Weights of a small audio frame classifier: soap at rate 0.0015, 14.7 epochs.
Rows from block 5 of a small audio frame classifier, named by matrix and row number. Rows with one number within an expert belong to one neuron, the router's apart. Each number is 128 + 24 x the weight over its row's rms, rounded and kept within 0 to 255. All counts start at 0. Numbers have three digits each.
After each expert's rows are labels from the 100 clips, of 14976, where the router gives the expert most weight on average: "peak on" is the class under the peak; "strongest on" is what is common among them. Only what is clearly more common there than usual is listed. The data: melodies that start on their tonic, played by one synthesised instrument.
# router: router (model.blocks.5.mlp.router.weight, 16x256, trained with AdamW), inputs 86-128
# up: expert up (model.blocks.5.mlp.up, 16x128x256), inputs 86-128
# down: expert down (model.blocks.5.mlp.down, 16x256x128, transposed), outputs 86-128

# expert 8
router.8:184103131115106134137153122142129152141122160141117097136104099154101110129149150144124111155083151133151110128141134127173137134
up.0:099134113179149144115134147162130148104134116138146147164145124175160165125105116146115125110140125108112154129130146153108112119
down.0:172125138156143145091160178158142132170080149108123116164152109137136139070132128174132128136145108090139157168063111132158159083
up.1:077154092147178120135087137088155125106140114101146130112160160131123124093118127168100126124144093110110106125117099160134123135
down.1:143125082137120094141064142089139158126146098111114141141115148144154109104118154127148136159142162136115153127094128106083127106
up.2:100152111136130088167126101129139152124112132098158124103136157128129112129105100101122136141111086123105131144110135119101134140
down.2:127143129163096123130117112143095198138084095107099089149131170140186123116133125124099126102154137121173140128115109166156130145
up.3:121138145128100118146101143159147127066124124125134119091139093137146100129126127093152136121153126126135110129159126152122155148
down.3:144113165119106176110130148169121110108114147164073119122136147079123128139158105147085116117140121121161126094148158163144168119
up.4:117147118117145092091140109132102119120151155088117151118154160120151142112101141127112086133101103121116135118109093115079113138
down.4:167095159146131117115151153120156152112093141132125099118114107136151084131135138124126154132158135126126145131133171124127146148
up.5:128159155110141115106099141093138150115157140126162128111090179184125148099103088131083140122109100123082128137107115146122132172
down.5:134135103089188117133158146102120139119162162134172129114125129168125135110131109147136132080141106144140108120115168122147092121
up.6:131112115126133116127149113136118097156129121100158112131165124152149138114095083101156091119111098144105133112114110144155122125
down.6:138118160173145141108133115126099140122102123147123112080137130168162142144105130130108142130072145149151138142152095113155133156
up.7:090123116086145095125152130137148158163111141103156102087164131171164153125125162094140123100128117116140137192094158132126135144
down.7:154129152140076130100134162196102113141100121145127130141083126148142147136131135116167087129130134113111174099133124111117180152
up.8:129143130129132121133113130101112111133127117119134141131146155102122156149120106136096152103080147160078121136112084138160129132
down.8:145123069151147146163083108163115163121139167130119150123171134125123117130133140130123077095142116136124137110108112116138120113
up.9:117123153130200076157109110122102101147142131121118129114128145157169135109111116126112152092128139131110116127129092172100106151
down.9:170105129103081081162110167149109126128131116157110097131141111083130172095193137154149138093179152137152163092136134113135126069
up.10:085150167169145132130093085123115144127133165122149148122129123150123110127087113150105150115103128128119088128095109187171130124
down.10:120147115152144130128081121134104141170126117146118168143129126118126115114106113143158119144117112083115139124120083117093136148
up.11:090129135151155118099120149156147150151139133115163123108169141145174109118100141118127155088093111155098097160102147150124111130
down.11:112131134141165142123104126122140118150155131111180139112100108117128148145106119114101107130135166092090131121111144160116135140
up.12:131170138111084105144073124137174120111113102141108083085133138110150135123130107130133137144113119069128141138112112142080143197
down.12:127100165111141146146143167174124126106120113143096091155130145107119129115155130116111149108129125106105094123150159123136137090
up.13:126101137136151113091117119111105144073135141149121162112114076112109059201143115107149142123118121171155129112142137137124122165
down.13:151107131168178132133095090096093185113174160157135154097126103127144102108127146131129129143109128133108124086089143140169118130
up.14:107121114186155085114155150123163128116098130063162119097160133141112080118116140114115199151154123129124133190132107148145094128
down.14:078184156135130099106126110149138117164122147139136113170189115077103136108145159145122139152172113089137139136149106123145101121
peak on: B4
strongest on: the note B; pace: slow; tonic: B

# expert 2
router.2:103102138141113118152144190116131087144133121156146084102104116144114174130121124128156115110164173146146131104152160114115103111
up.0:178147124144168071127135100115126130090162091155144136126112155154123170084145157101143166145122102152130132140156085153103116126
down.0:129103162090106143150153110152162136143132207102111139104160157104125117127119135193102117111128145098084116111102119091120130092
up.1:096172159135117139094123136130142118097150152111129122186121132116144165068123102106110110175101079081162156151172128131081106161
down.1:104150163159136143155099111103114145157102178119128114094160132087129123128123177196110119134104146106122151140144072137144138138
up.2:109141151134149154146153123134148177092120098111158135135136123151131124160120132139120135129160081104094125193127145139078128160
down.2:156075116103108120134141112093151131116185140147152144132102082130140105162113118131137132135142122158133169107136161117082123110
up.3:116127137118141147127130161105135121175137178153130118066094107154128163121114140132143114134186180123128090110089093138124108110
down.3:119129126137151099162112134124112099126150163142143164098141118137115155118154111143115106114082173133061168135117123121141116106
up.4:163067146142127110162142151122161144158108167129091125107122159144123147106117119148094169115147122076147162140131140112142162093
down.4:125126150146128164160113138117169091118104093120148084076124144132128136110174113090098150117113100114127124169164146125108139112
up.5:127100135116096176099111127191114132099136118152131165148117152138126094154158183091123091155122118128134094132077159152146147123
down.5:145119111116155162136120102118093144124179133153096129132112172145131118129161122116082138120134132123157086097140130135157102110
up.6:127164114120159156108125126147127165104163123124126127146166087100150139133140065121093152112156081087123174135170162147113133135
down.6:112156112091128109076133147092155087152175131111144133122126110105087156084111144130159140123125101127134175134124117094107123121
up.7:121132129106110138120111091141147134202136117128139170137132102081127120123096138147110095160127088096132138100104077150166161136
down.7:164117147167131138176113120165142152116162126138121132120102109161128140117154089102095119106150154123102105095090195167125149116
up.8:106114098093110171100107146115166146140126138077123160143144126102119105172106144123134100134143109119137133107097099098124102173
down.8:166109125130142123142133119152118166169153138134154110183147080136128123103124121143111122123178144125117169133090153126097145110
up.9:113109133119171125114124132126093100092179121098139131142163117134102143121130105100143148128145133184130109117140192148100116092
down.9:144143092137133096074130112144124138109133109087094157183109140118134112106119158119153143139160124104158170157128122140103147135
up.10:133106129103135159082154100118114128137115111119117123122093105138157126140131159111135131145089110144119151101125126095146135122
down.10:092135174124080149178147118142127126151083119183104092111145133131140159145146113133120125107131124102116132130175099155154138133
up.11:080136144122102130144127112148177144140149155132112113138108142129108119134112158143091086109098115087105138185117124129142140137
down.11:122143130127128100136106116155153126177132104056119137141149153110116104140120122160114130096161142145142180175133093085105097119
up.12:146168124117153124099124124097143132086129096106159147153121165142154132131132122072093108131101117140115129164126117133134140157
down.12:155114120081158153132142158148123125099129148160107167133137088143129132150122114127131153144086119125093108079117170140129122140
up.13:095096150124145158151161094145196127128161159078099096095132129130095122155104154110091137102138077151089167146157140103134094136
down.13:131128115105091150131146182158130097118098143127113128118087175124104156108093100154106129101080104103094155183164115107135136142
up.14:084138133125131114136139154091152135117116176137176107148115155140130107150103163139069124111135114097127081122119119119149128168
down.14:102120093120141089136156134133158105152154162096212153136156106137096133118093152143141134140155122121085149159071104083116087114
peak on: E4; D#4
strongest on: the note E; the note D#; tonic: E; tonic: D#

# expert 3
router.3:135130134124131132146087141123142147159153125114129129103112093121110109123135145089132148111093157164160115123159151102123146121
up.0:140142111112138092133140119138133123160105087098117082137182114143133136104111136073117180128117125106095147193125121103098117091
down.0:137085133079098094125145119099124096158115124137109145111149105093108103166139129151152134151189119144140185145152111082106136132
up.1:160159087160155134123106092087119175126138153064129133107117121106098103113120111129123122078097144163121157120105118150145104124
down.1:157110134131133106126125092096100165102160117177130164155120115148175124165083115134131112139181168149127149099102130129118114154
up.2:083139121134124106138108137084136117127118112120119136116118159133108128130109118132097166156112122125124104112151102086104120133
down.2:117132135101088159134126115142151138177136124117106109128110126113141075149098111125123100129067085166103082167093160157141150129
up.3:110101170169101138157145125132086149110144178136101094099150129127175154121127130164086126113113142159110108136114100159097149130
down.3:103155120137142112096079094116160116089144110130158171133107079136126142121121138113182130182120143109100156111142123111075104139
up.4:123131145152138133137140134122105120146139113070146128120142118110161127125136139154113118105140071087100124147123115145119104145
down.4:120120164131113139146102134185097128153074164113137162134157185093113126122172187170063102132114139112108170097090138100148171102
up.5:100122157126118129132137081118131161084094156107143136102146146128164115100123124128146140127110049153140114110070148138111160156
down.5:162100113158139074139159111100102133125162143118154087122139112152157126120149136129120151153146150115143135150162145120092109110
up.6:089165129127100083133105134141134122186144116080134131124110107131144145100112198160141115130131109139145120144107115114141122121
down.6:127115141113105127112157149132154114092116140114109136129119126143057136130147165131114129167141156117071163148128138099123143112
up.7:085137109158152133135113078117131145138172134115169144119131144150174142138128101129136096131152095119122110128137125147122130143
down.7:104158160103145144143151134142138105174112167154126089150172119112123134098148137165112142087153096098111119134121133159158116114
up.8:132149129125149110127090136094091125095137105137188118125146143107130107103113131138139122120086132142117145140055096119135164156
down.8:125163098109125124172098139154178139115142109122139113144094105115168109117133138110148151106154125130103092118115154147101114116
up.9:126117138134158106176162114121141137171129165135154113159143127144148151099117124122102167170160110116101088090158114128095108110
down.9:104176120125135125138118180109144098127134111110102125123150137095113084084154144145137132127152121101140094122120128143127134128
up.10:124132154114105116120150146098094149202123167110108128104161138174144129140089132176129156126157134146126101124080104142153133101
down.10:160072138137112121149141138146131163089114125131149120100080107162182095168121154089142115115144126167106148144125169096153146131
up.11:122138150145142116136113140190104145161152129145161134101110130113146111144102139161145143113172164100102132135096132148133126061
down.11:114158092139156073147077145116133153109149118083144149071141101151148117142114143137105123114155166128073155136096107108114136118
up.12:150134141109162126137132146121164108102099118139160164150140146097132146112114173147145095138090163143114090160097107129152132130
down.12:117128128103139136112132172177172120130130123085122129148154123098101107074144180125124131142174109128040106103092161110123119107
up.13:118142150139103191127122140124131127150098143134168140117117109107087114110157157113129140141094148147124112097113138136076147161
down.13:141127121133108172130138140143122133089097127160107159129121146091098163123181143095129105150118104133132133122146140128108134153
up.14:145115160136113131119160133166133106125098140110165127146109122169121089157092094123127130096140122151092140163107178121153155114
down.14:168132117129142120149132130185164117128117109164149144093091086153147162113158106098171122152163093088105140113115128140114159110
peak on: no note
strongest on: pace: slow

# expert 14
router.14:141121120136080143104180154103138129118104160116108101106112099151159155099119147115138162146145092125151180192152099167172174114
up.33:152170137188154099134115133154092102088105114133109130118126105139143140092120095161155155111161143099145158137124127127143153121
down.33:125133116165155085142126122139137194107149116095104131161157091123159119109125167183120146128156147075131160149127123119109118119
up.34:124120102133123140125153104073138134154154153144128131137132134143107162089088125122140136122130120101170132163097110143142129165
down.34:116101100143158149098123123150120122135108082170167139153129119160135134142127086118159080161137128120147142119112084119139111107
up.35:090115080108141149140111133146136111142137136085118165076076114124094135122125152130170104127132101165088128102106129077151111100
down.35:132074120132132138145136147119195104133118144169090154167127145124084132126134185146110137174122138080137095129134145140069103097
up.36:144119113123170121154145139152131122129120143102171094126182158138161115164149133102134139118146093132083114122158100132145127146
down.36:112176114118162162096139114113117091138112166156153105150154189118118120104138121119113132116100082140143092150132121126163109128
up.37:174133154117142116102106132123126164117093108134126133138169142108118128148158121128101171151140141136131124113091126100115122111
down.37:135131140146130123103137099140182163129137109092140151164119128140128125104091129150117130110116099084155128155109139139113143131
up.38:131101177105118143123106132104112107147156140117154132135161117105121130116145085166100095080135132149145143089127093093136122121
down.38:123166141157163133119131138148155104129099145125137128071117137132122141130149076102186156110090120143111094120098147096168132130
up.39:120092161127088126153135116124122145127163136167128105136123105180104154151121111151098125115112154135098127115139130113116101137
down.39:150098141157141080151158132150117187105153145104137127107124062157138153142119160152150154122138156124091186121091159092128095128
up.40:148149152095148114136124135130086127131181155102160106135147170161139099130136145150121141111138159134111105094125138113147101151
down.40:129123127112132109149153125113106117180132145128133113113166100111113129139141111158176143154173150154138138097066145109119133112
up.41:085138146095103147136147102090131095116131128129166166110128101155132120140133083132184148152098084144090139123104137164123138118
down.41:127142099143127113125145159112135117115114145093120080112115141146167130120099161124155171107138140141151125129158124096162112161
up.42:102107145128124099105116115145170062139106132106148101130135144133111092159131083143150120105106113160094086091147103091108115134
down.42:121132120126143119084169151101157075123120142142153157141119131156138136111130166152161144155144139104167141147124157127085111122
up.43:094123136141154129140105123144093132126164160163088137105117126106154102142209144103112097125178095134117115102114159150145114111
down.43:171101162123123146134107109117154151108152111123132099121078100125144072168148101082111120071138125172155125133152197167124188111
up.44:144120084103115143129111164160136175160143132116142116130100123133142103140110149111148123172081070129102137153132129106125154143
down.44:112124094117085158157095120104104120138133115112116120094088117120170124141124142107118084159084125115114136137164125120106122160
up.45:107099136124142122141070142154121134128158145155119090126144141098142089150141135139115124115137133146113124110120157148114138119
down.45:085147140115109140136064123126112156165174149156158142143125134120151105171093125114121113113096130148088133101085141106108143183
up.46:077095131108136150100117119132177108138148145137106156135142165098120108123155185158145112096151116120118086124116140093164091128
down.46:153079129113085132122125118124123138081119132136113141127068119146131137168079141116136113150077125164126166110164128106090146162
up.47:109126166145148092146100119088141115091110129127134099106146137147126083148175119122099177071150160130148139114160146084088134112
down.47:119134115099105126176106142101110106132117142157076138099156146094110135119180157146115118131129138126138102098174108074150124119
peak on: F5; F#5
strongest on: bell-like; tonic: F

# expert 5
router.5:161129127123103125166117156107171140141114116127091153114120142122135086111150135102127111156091118130123145137127148116166120120
up.0:120150145082145100113163112081121127138116120116171123143160136122121116128109131176144113139156109132114124162120132107090119134
down.0:165100155137159125094158106150140155139130138145149140148130089150133127136102127134146119123104117114156141140117145137145144110
up.1:121136117140149091099061129144105125135123145132146154136126150102142133106147159145111133155114127114102155119116096142138177112
down.1:144115158100074145135183161125118076148119163126085085136115116108097124113123136159113172119133117132123151139118139136151159095
up.2:118104146135118156141136103103104123166172138147126063141137137110153128124111141132123126147132118139158119131154074127106114096
down.2:140136162132169146126129102114156143170140128141134137116136119122132096106129137161102143110114088125169074130112183153134136126
up.3:132157138092160095117144132116151134128168160139129144139108131061150151116098152189083108091128073122112091122114137117166119133
down.3:094118130145083176128166137127127118148104143095105123118124161111092080157130140173130128132097148146103101149094136080155106099
up.4:103138120131148119143131121102153159141123111109173115151129125138131082157123174131103148114092102128125122168114112099137060113
down.4:167110131173157133091090122090087144126183117135145148126103090127154148121127152105113103131123131136161167102098151143137132122
up.5:149105139164099128110129123161140104122120140116131111125112106165129099136089124081129126148096131152069162155116119112104130146
down.5:153117091155159116110102095116127118101147110123128156119135119146147118126109052116122128147069156159132105122128124102132086136
up.6:118106117134104127099124125126170115159122126091116149091123114134132152084104122094094109162129113114100155127142161142113115097
down.6:158131108153152094111097104099124141123167053105149121136116088162142110138107104081165137155118149145150126111108140127099115145
up.7:123101140142138101106168117188117120153127094087151099162161095109151121159097145121086135098168088149122125116129113160146152071
down.7:159119103136151162107126152148109155160142107127106106135104123123130117109171102123149085152171105112163144088106099131154125078
up.8:112126127098137090098131147100135107135152120105152129107117158138084113068168118115155148108139146163122089125112143143127162137
down.8:154127122131074126132162108117083150134105121147131104096165092138176135150140103129132150141120121140138155145137082122161138114
up.9:133119115165133134135125099177097145168119119100110080146136146119139167116149133156097103097136177140075148166118092114152138080
down.9:114146104113129090130115118103120146169132088144123126163155107125131102104133113141177133147162151114147100092122116134116118127
up.10:149122162103092090135180186135152115089089103104149104167124121108105150159105118081127163119129109125092155152140137115129160156
down.10:120156109126123133133109102136102157161108118102107111143146142129138111127140067113119121100106132132121174149160137128119109135
up.11:088122132127097117108149112155087175118160123084109130131159133108100110116133097138130114112123123157097111124093156113174116128
down.11:098133098111089130121166095167096142123134148124107129127105137091127138155093129133151124130140132145095113070114121102170098167
up.12:138122174120118130107095117150124117110114135133178130122086090159118133127101132104149126161116126149116137091102119140145125140
down.12:125124079120116100164142152151120117114110156117105108124127163136166147137126149149130132108149149139105154147113112102128129120
up.13:077074165114117132103135126137056096126152187161153137131158142158143133121141154143102104135115155142132170115094082142160126151
down.13:128151105162130130163103096117100187119170162125121137081110144150180119151097130136099115127105138137134116088091121126153113179
up.14:137119118160127122120159139159098095104153106089100090102103150121149141160132141170091115101101124143122151107147117167152114113
down.14:107133144146129123141098132087170135129182073100109106121102097143142074125149128128120141099115135126115142142144141153100139113
peak on: C#5
strongest on: pace: slow; the note C#; tonic: C#

# expert 9
router.9:121129153149140147164069145165169140132135144163119184128111107159106148105110125143125142144104128131126106087125111129119111088
up.0:142110102117117138119097157111115175105166158179089146104112109129146132164118115123131122145145148158142116079092124146092130164
down.0:099145153107099141164149152142150083177093127145103043088127165117092131143148102109139152096170102108125097141169113152151151099
up.1:140170136151128131145113158156159121149125152144133151133182127156127167104089131119128162121135131131136111119093125148095135104
down.1:131153172126140136082117118083144137136165122106161162104100111146149101135117122098104129143122133136114109105092136116112132165
up.2:122105156095114109088194150168121120108123158127120115165153156125119121172124149179168122169148128164089135172119130145126146116
down.2:128142105097148124086118141110123092075109147143157142136107167137125144121129096089136113118130137127113109094071123107152153107
up.3:087110116157158117125113121101119148075155200151100113096074139143097144127092131162142135160091136142132084146096114126146128136
down.3:138156148139094147153097134143132082132127118141110115139106162135072113140137128102104153142152120137113105112152130153142149104
up.4:129097073137211132120118116143104180120144121140137170136123160141144101096161126176107113184122122129097118128092126135161106122
down.4:130121155129146160116152136159125102132092170135114143159154166121106132085142151172116126108057125113141103139115142165159134111
up.5:165117121096137102103148131092162093088163136106098151149140126107160116126129118150116120160122101120103167162145093114091147156
down.5:165119162154130150142129146153096152100114180152104143110133126137165179090139145171113105126123128093124143103088121144180158129
up.6:151124140100107147142103161139099111135157149145106103145140131149134130140128097129109154129117150139155140145184144073190135154
down.6:128138120137125100119143132097100110121154146111126098134122133150155129110110110156091154122101105125151169135156120111115140163
up.7:104128134090127134118167091129144144102145153128117163086136139111092137162136090149153113145148120133139144123151155116133174133
down.7:131099082119104119184143135141134114124119121100112104100102160118097123149145185117122122150131136153121143175145133080129116091
up.8:147117089134198087104144080178108117117109096120112180158151167120125139092103078130136102110149097128138129121155099132129109141
down.8:165130138130120107113154141131105119117093142152135127170119140130127110135109138122151151115173111144173120123140120132103127147
up.9:088142099097140120156151120129091129108146100115087100146099119099181082142121156158149125118143124141146123153112132106101143101
down.9:104149126135125110115112109098089093146131086129122147105172102112170158130105122168159126136127132154136164108144069083116112140
up.10:132151092097154134124137154148121124149130130102094132138148142133100121107074105124142102135100133120100141106098098119154134146
down.10:140124173125132123126112104123122124129182118092148141120094098170147096133105074101105118085098122177123137096118158133114171137
up.11:145141053115163115107124132111138114107143130114117120124125129121147089163090125141177139127133112173114100126142094150120142108
down.11:145110150166150142100093090126147144131112146181132149136109115119125104124151159161126098151145108111166121121135119156153134077
up.12:129126088107152129133121151144109094132162141076087172130168123102124074160151148149130119106135143116126109131108153151143134099
down.12:069172093122141099117108118114164125133144125087143144125155149093091096115113145113149143128134142136082127140113104077101111168
up.13:067114138111148101102176100140089145143146124085129086154158109095143118154109142112138104110113103199108146128129148092148108165
down.13:185133130183138117137124086144124146138149100154167157136106132183160150104142088114094144176136130134113146122100131135102144114
up.14:110101113086110119149086145132177153108096126096124109138127122134139116155133101087190152155119090141152136127136160101091165149
down.14:178105134108137091128167148165140140119118156156127125132168131131124133126160140116123151107176157129178113115115147118125114100
peak on: G5; G#5
strongest on: the note G; tonic: G#; tonic: G; bell-like

# expert 7
router.7:134117101096093161088175121092118124180135092137131129158191132136123105116126109073147133136106114117143095148115149115117125143
up.0:154113161158139108106159135125151125081121112139117082109131138099147097140115068099119111108097102165137098152139151156157136168
down.0:143105122122124165145117185128169121123139140092095119132092158122134096114168191116070128099137089139147120143086201159163168131
up.1:120122139140095167148114150146131162117077112115131131125104144151145101146108148113104151171158053098127110156108170163098176158
down.1:134120101136117133145105131133164147121132086122143160140119147178149065158106116106110146129155107111105084095114136146142108149
up.2:139110133118107146134108157127100123146148086110109093145143122136114111098144133102092116082105162150158144137133095118185141122
down.2:110127150088096121081142138104136153119134137137114125172123101128134129142107114130139134109136112111146152143110152153124123174
up.3:156130149116145122172119121103141152150122116128121123139144143083133126133114157142136188127185147115120116138150125125076127075
down.3:147135166150098159145132165165135101162085103110072085183130130104121151091164102129137129123127102151167126125159151168088183105
up.4:146101140125158098133160112129149124116142163132136125112141164136161173146094154091111161131115086148151085124140137139166145120
down.4:074134077129106155137115139130177124124103092128135126123100144174114089135130141106164136122143120118089094150146159155135138112
up.5:150128140120124154057148123155112103118130192130152141172122158107120161086129131129122102107100096180133108081074109164126174139
down.5:115162178142112092112125125098101152155164145092153104104130106112154152135095118142115110090118136158128171135093133107158121158
up.6:121158114171184078117101098130111132077133135097161137119137145141144135130105107160135158103175133132126167133116109137124096117
down.6:114139144151134103135166167144144109145099090122135092152153121148102114132144114098140154147132178132102122172089152138126131120
up.7:141112125116138179151139108153101138132099115123133079126125126146132144090142156095116117172148145110093115137118143128144158124
down.7:079150101154134154144084093144134098141137128118136161115152147104086088135134136131135119155095109110096092131137094123128139116
up.8:184097166142133113121132135129156125091126162116084132108120139091163107146112135150101132125188120097140123120149113146105102085
down.8:177139138164166078135144134114111141103124127085114125136119102129152133086140128130122140127147171129159162121096170123121159143
up.9:115178148163118110154131147164139123107134159112124154105128133137167133097112092149120103096162103102099169141103091145102146125
down.9:121177123174210107143078154134109126126107101093119135147191175105167145068146137117109123134173131068159130119120108176163116088
up.10:121136162171158136184121108169106145122113141115167124118137154117116109153108134163140121123145159129095071133116161146122122109
down.10:136122134142120137123069086117112133166142118124116141140124149138104093133139126103106120162130140152138130156128088131128176125
up.11:147107126118131148076119168103089107133117128163175128119127132140159126114105128150101123147115103144144142122113097159092124130
down.11:145151168126119137105148094114109146128138184130146124122134140154109147102096105151112113137103124123134154138102077137187127140
up.12:094144144111102126133110102124108152103134120120125101111158094114158125112119131144099167104110141162128149098103103128160099147
down.12:129111128115111075116154150124085156120147130151160107116130055144158154146141140159173167118182158138115182109135124111111076111
up.13:108138130151137082162126133122161103158085146110134120103110156151125135131087130148117162140129124070092156151154090145082110121
down.13:154143075133180103101105106094132153111180117084149181130121111139132123091113141130149115116137142135158144135074132130118146125
up.14:140125150161122148133149129162123156131112105117086117133135141173135144142127072120144139090161132125124145157090167135127121127
down.14:145103120127087124109098111126104152059116110144104101095103116143127122158172121086136119125119152145129164151146133125124145128
peak on: F4
strongest on: the note F; tonic: F

# expert 11
router.11:155144153097092154149172132143168122121087137140166142124100124124098125153152072114150141127131148149075106099131160086121161143
up.33:100114106097122141106132105126145157115144193105082165151128121129090090154084113099122110118118118099136125122114122084142104148
down.33:112138112125116133122112136138115131186138132182129148107096094080120181145120150157168073147123119090128164091137079139104111132
up.34:134149119122147085108147122152141135169108121157173096150166118161182143125081120121136135125143114127119077107095105153119136109
down.34:124124086178174077142117123125075161109125127104116111151151151136127147108137155161134134140154218118128165144109103112162090089
up.35:066169129145184113115159073134126147158134199078143120103142143134113150123075161220128122100124112074167133136131079128149100102
down.35:111102118131144158125132105138138113109126125101080184124123183107074096129109159096155139120134128147096089123136159114162109110
up.36:122095133122092125127160092172141112106106122140134144188070130138088140150105118141137127146129132145087130114142160124115148138
down.36:142102133107107165142151145147127141195179176160107125141091059145122100140122128136139107088131076151121115102171144116124151135
up.37:168146157121140113123169111146118103112101074151106148128111188124099137123172111092134160132151188110136124121158150125126164144
down.37:146081146146143138100158129148131091111116161133144090128108108161134109159114117110141143100100126165120109122141167135162131112
up.38:139153118156148126097119087119122148130147132138109142169162150154151134119112111171111093148088125094167136091149077168101127100
down.38:147098158125131139110115101120144156094152158140128146111090109146137097133114168122094106119084121144139124114088168147149169113
up.39:123134148127100128060140116094114107140121136064177166150123124130111122114130124129143162116151155152144143103124138137146132096
down.39:105121148095113143128154152165129122167118152117126103136142137109118141120123145134119103112159111088139155121100127107159121103
up.40:122079170118111128120115122120144148115114129119165151133134127114136136130124116139113127117134157176137164146175152143160113089
down.40:089163135087131069109150167110128092137124134119141095146158149175081144122150114082156145136146131102151125128116111135125078145
up.41:115166153155123112112137112135146107101119110116116151098097141123169136138135100108150134101130148131109140131133149153144150148
down.41:211133151142099137173131117125129150134132131125112148126115090164141137130091083116080126125082138180134133121088111127149166160
up.42:114162113119149113154163153135141120103134124090136129116122154178158116102107083090124152094134129138087115115082156121138102103
down.42:150096130147145143124113140132150169121152108106178175126093073142133110131113141103138095133102106133090148120095150121102140133
up.43:091092102152118142121135143119139144124140132136132138140131126157108100138149165138124110133104088089144110163169151129128074125
down.43:164093099152158104075126119117141147122141101110152174163123091157124091144110143068149114156141133166133138161129120114077124147
up.44:112113143156144109128099094090105170094103129085135160102122130114118146136119143159144150121137121110143165172129113127157124118
down.44:134113082137105087093126121077144158121141147150132124144103118143146109159088138154112131113136111129146174114153110096104122176
up.45:117081104103114098155118162184160142114155106140097137126140118153128124127143087108140109159135111103148096167124160123087114124
down.45:093127113093116155132165140139122110144115176109119106132105138078088123124134151150111109072137085138092163165146148084147144140
up.46:158117124103176103091110118113095164074150099110160100143114145127148122092136122161106126106120120159139137124081098148136126106
down.46:154131111109165094086149157111095117166148128128140120159149116117120150086143120117177159158159131107162127125114105109105125112
up.47:122170123124107111156105136163136151139151131152121169112103088135116155149120168110133134143135146141117118154112119112134142100
down.47:147123128128110121137130182108095114121097114135079069115127138128128135131134128127113163126129125100135163142183116131149149126
peak on: D#5
strongest on: the note D#; tonic: D#; bell-like